From a checkpoint of a small image captioner.
Model: encoder patch size [4, 4], encoder layers 10.
Data: trained on cartoon faces, 8.2 epochs.
Rows from block 5 of the image encoder of a small image captioner, named by matrix and row number. Rows with one number within an expert belong to one neuron, the router's apart. Each number is 128 + 24 x the weight over its row's rms, rounded and kept within 0 to 255. All counts start at 0. Numbers have three digits each. After the name is the row's rms in percent of the matrix's.
Before each expert's rows are labels from the 100 images, of 14976, where the router gives the expert most weight on average: "patch colour" is the nearest of a few named colours to the mean colour under the peak. Only what is clearly more common there than usual is listed. The data: cartoon faces. In brackets: how many of the 100, against the usual share in percent.
# router: router (encoder.blocks.5.mlp.router.weight, 32x128), inputs 0-42
# up: expert up (encoder.blocks.5.mlp.up, 32x64x128), inputs 0-42
# down: expert down (encoder.blocks.5.mlp.down, 32x128x64, transposed), outputs 0-42

# expert 29
patch colour: brown (45 vs 18.8)
router.29 100:090147120077145147099138150157120118117155103141145112068085152117113121145113168149118109067145110179140094113149121131110098123
up.0 102:104129148145166141128129118102113098088151108112155150171091134136101123115089134128075086144141114105155161156150106155133122112
down.0 102:152118100104132121126164133138104115166132170148143115133207079158152127110095153167151149155113137129154157117153054112127093139
up.1 111:148145053150150134088092134150140133113164146119125123152142144114109137151128111149163139077143139152149122098117134132122133142
down.1 089:089134133152075140167115160077095114115114109146117147138086128118114157132095103137142034149147145150117123157127135115115070136

# expert 12
patch colour: black (28 vs 6.8)
router.12 082:135103153113165150189128121151113136147140133125098146093120144137173074135134107112115130104091132120108155155166130164160087126
up.0 090:166126130160140151149155069123119132098114142137133117174149150139073129147127133111141061113124159127121120102130123130148122109
down.0 088:149118125134175099122133119144148138131163141143098127072145113095124096138173140164078121147134102147113081117144130119143155113
up.1 104:133166152120121145161062104154121125073142154133166135112150094116132158158095183163125118125149129131127120100132111111110111109
down.1 107:148186139159112093106081130139154115138116186135116073141148133122114160123143103156114089111122088127168127132135148120118137120

# expert 4
patch colour: blue (25 vs 1.9)
router.4 102:121130170138109154153120132094127093133096148110120139149112074131153130130143121122080153134099156153126125106181106143116085138
up.0 092:102106082164123150123114094123155148128118108151140119126099114095159134170149155139102122122139095144115126137103087171116108079
down.0 102:168137158147143141157109116130099089081143111155108141138112106119124087113092157117165125167152076135133116127124139167128126080
up.1 099:150081131143100131128134102170092104143127130161082169168137127112113111177148115128163100096103122104105132121097180130127098137
down.1 095:102117132128106166162149121140100107099126125129136133108139122077179123132086120119165092123119087134108099098166140167122096124

# expert 7
patch colour: orange (37 vs 3.1); blue (26 vs 1.9)
router.7 096:173093104148120193148154126163109107117134139112105186078147121104123108137127112130146133106107157133110129105139155145098104122
up.0 099:130127120174147108126128146125087152110100150126141134112112140101128169114131090145138100164117134104167132104094095115128140127
down.0 092:113073115100132150167123134117091138158093106137125163136145149105126141134136140133101109145134136119099106146137131131145123108
up.1 110:137126111179131139129143156145118098122103119114176139096140092112103145138121132144121110116093122168123090098152137090092088139
down.1 094:140121142122128089127134122087153149084145128123108131148145176145137108108130123183156115139140141121148164090103092107121110118

# expert 24
patch colour: purple (25 vs 4.3)
router.24 101:144112125102142131140103156081094134130122118177135172156116118122099062130161146151129120149117081133102154128126114128128129155
up.0 105:141074134099169111133136132107104138155145104130145149094161149115130146108127080104109116161120133146119088101126093114111114134
down.0 108:127107133155147155150138162153122133075151133139132116176111162123126125111108131130130089146122119138133162124115119121104132184
up.1 092:117106136134111183148101152115153138133117136154139140085107124125105118092137109111158112119117135127141081119133183139105128146
down.1 105:105125090108127146153148118154089142118166132140129145125103143158108096142141145130150116117143097074149116137134106152099119115

# expert 18
patch colour: brown (53 vs 18.8)
router.18 091:099127116125111185120134166176123150126120107117084156123132117150158135139124122101100140116121155114142143187098130144096134163
up.0 078:134128133155116122155171168119132120139113132169144173106161192116150102094118130139152125163104123114138169148134165157175139118
down.0 101:078128122152150073120106120114128127140146107168176166140158123128128093150142157144120138160143141168113121132125122117082147141
up.1 109:135123092131142097079133095120152176107130137101131099129135105133150109133170155142110107131180123122097133134138089110096115157
down.1 098:161127152123109156082177140169163124150153127123123162137156119102136102078131101114137094109127142150156124110141129081120111161

# expert 30
patch colour: brown (40 vs 18.8)
router.30 097:119126093121131150091128117134105104126136134143159153190096154135148116158118106152137152126142125111121116143124094078078153124
up.0 103:116141146106121153089119091170134138122105118108187120159157124131093103153098147145138138136122098188139141109162134082127172125
down.0 100:121148160153131115135172112127126111148172148121160174141116116154159115137105081133122131155132124134152097156165137101122133109
up.1 099:129113132185139113120162130128145140125116144098171144117117132111148150156132074092125110105117139139156114124109148112129110161
down.1 103:149115117096152111141121112161115121146148174153143110093121135149140134106111117130073096118139153088177148164166128105110123097

# expert 31
patch colour: cyan (33 vs 4.1)
router.31 093:080171148099130127116115096138159178107111126094152120101116145140109155101184114171112172177126115103095088108101133118146128116
up.0 100:125116111137159096169151137141119091157076157116116104119146088145121127147163121110109130101094158178135143110145164129131089127
down.0 106:151140115121129139123118139116148167119112134184139081125137084151110113128173122147136104115117113148156170153133141094178142137
up.1 096:161137147146109152149146102095140079205104163108139110119107113123149125161152108149104093128102201138119111104108112146156136070
down.1 102:114121124095124161104133127107082120155077165129097148121176110132134097148191134118160125101150147137123081172142134121111143167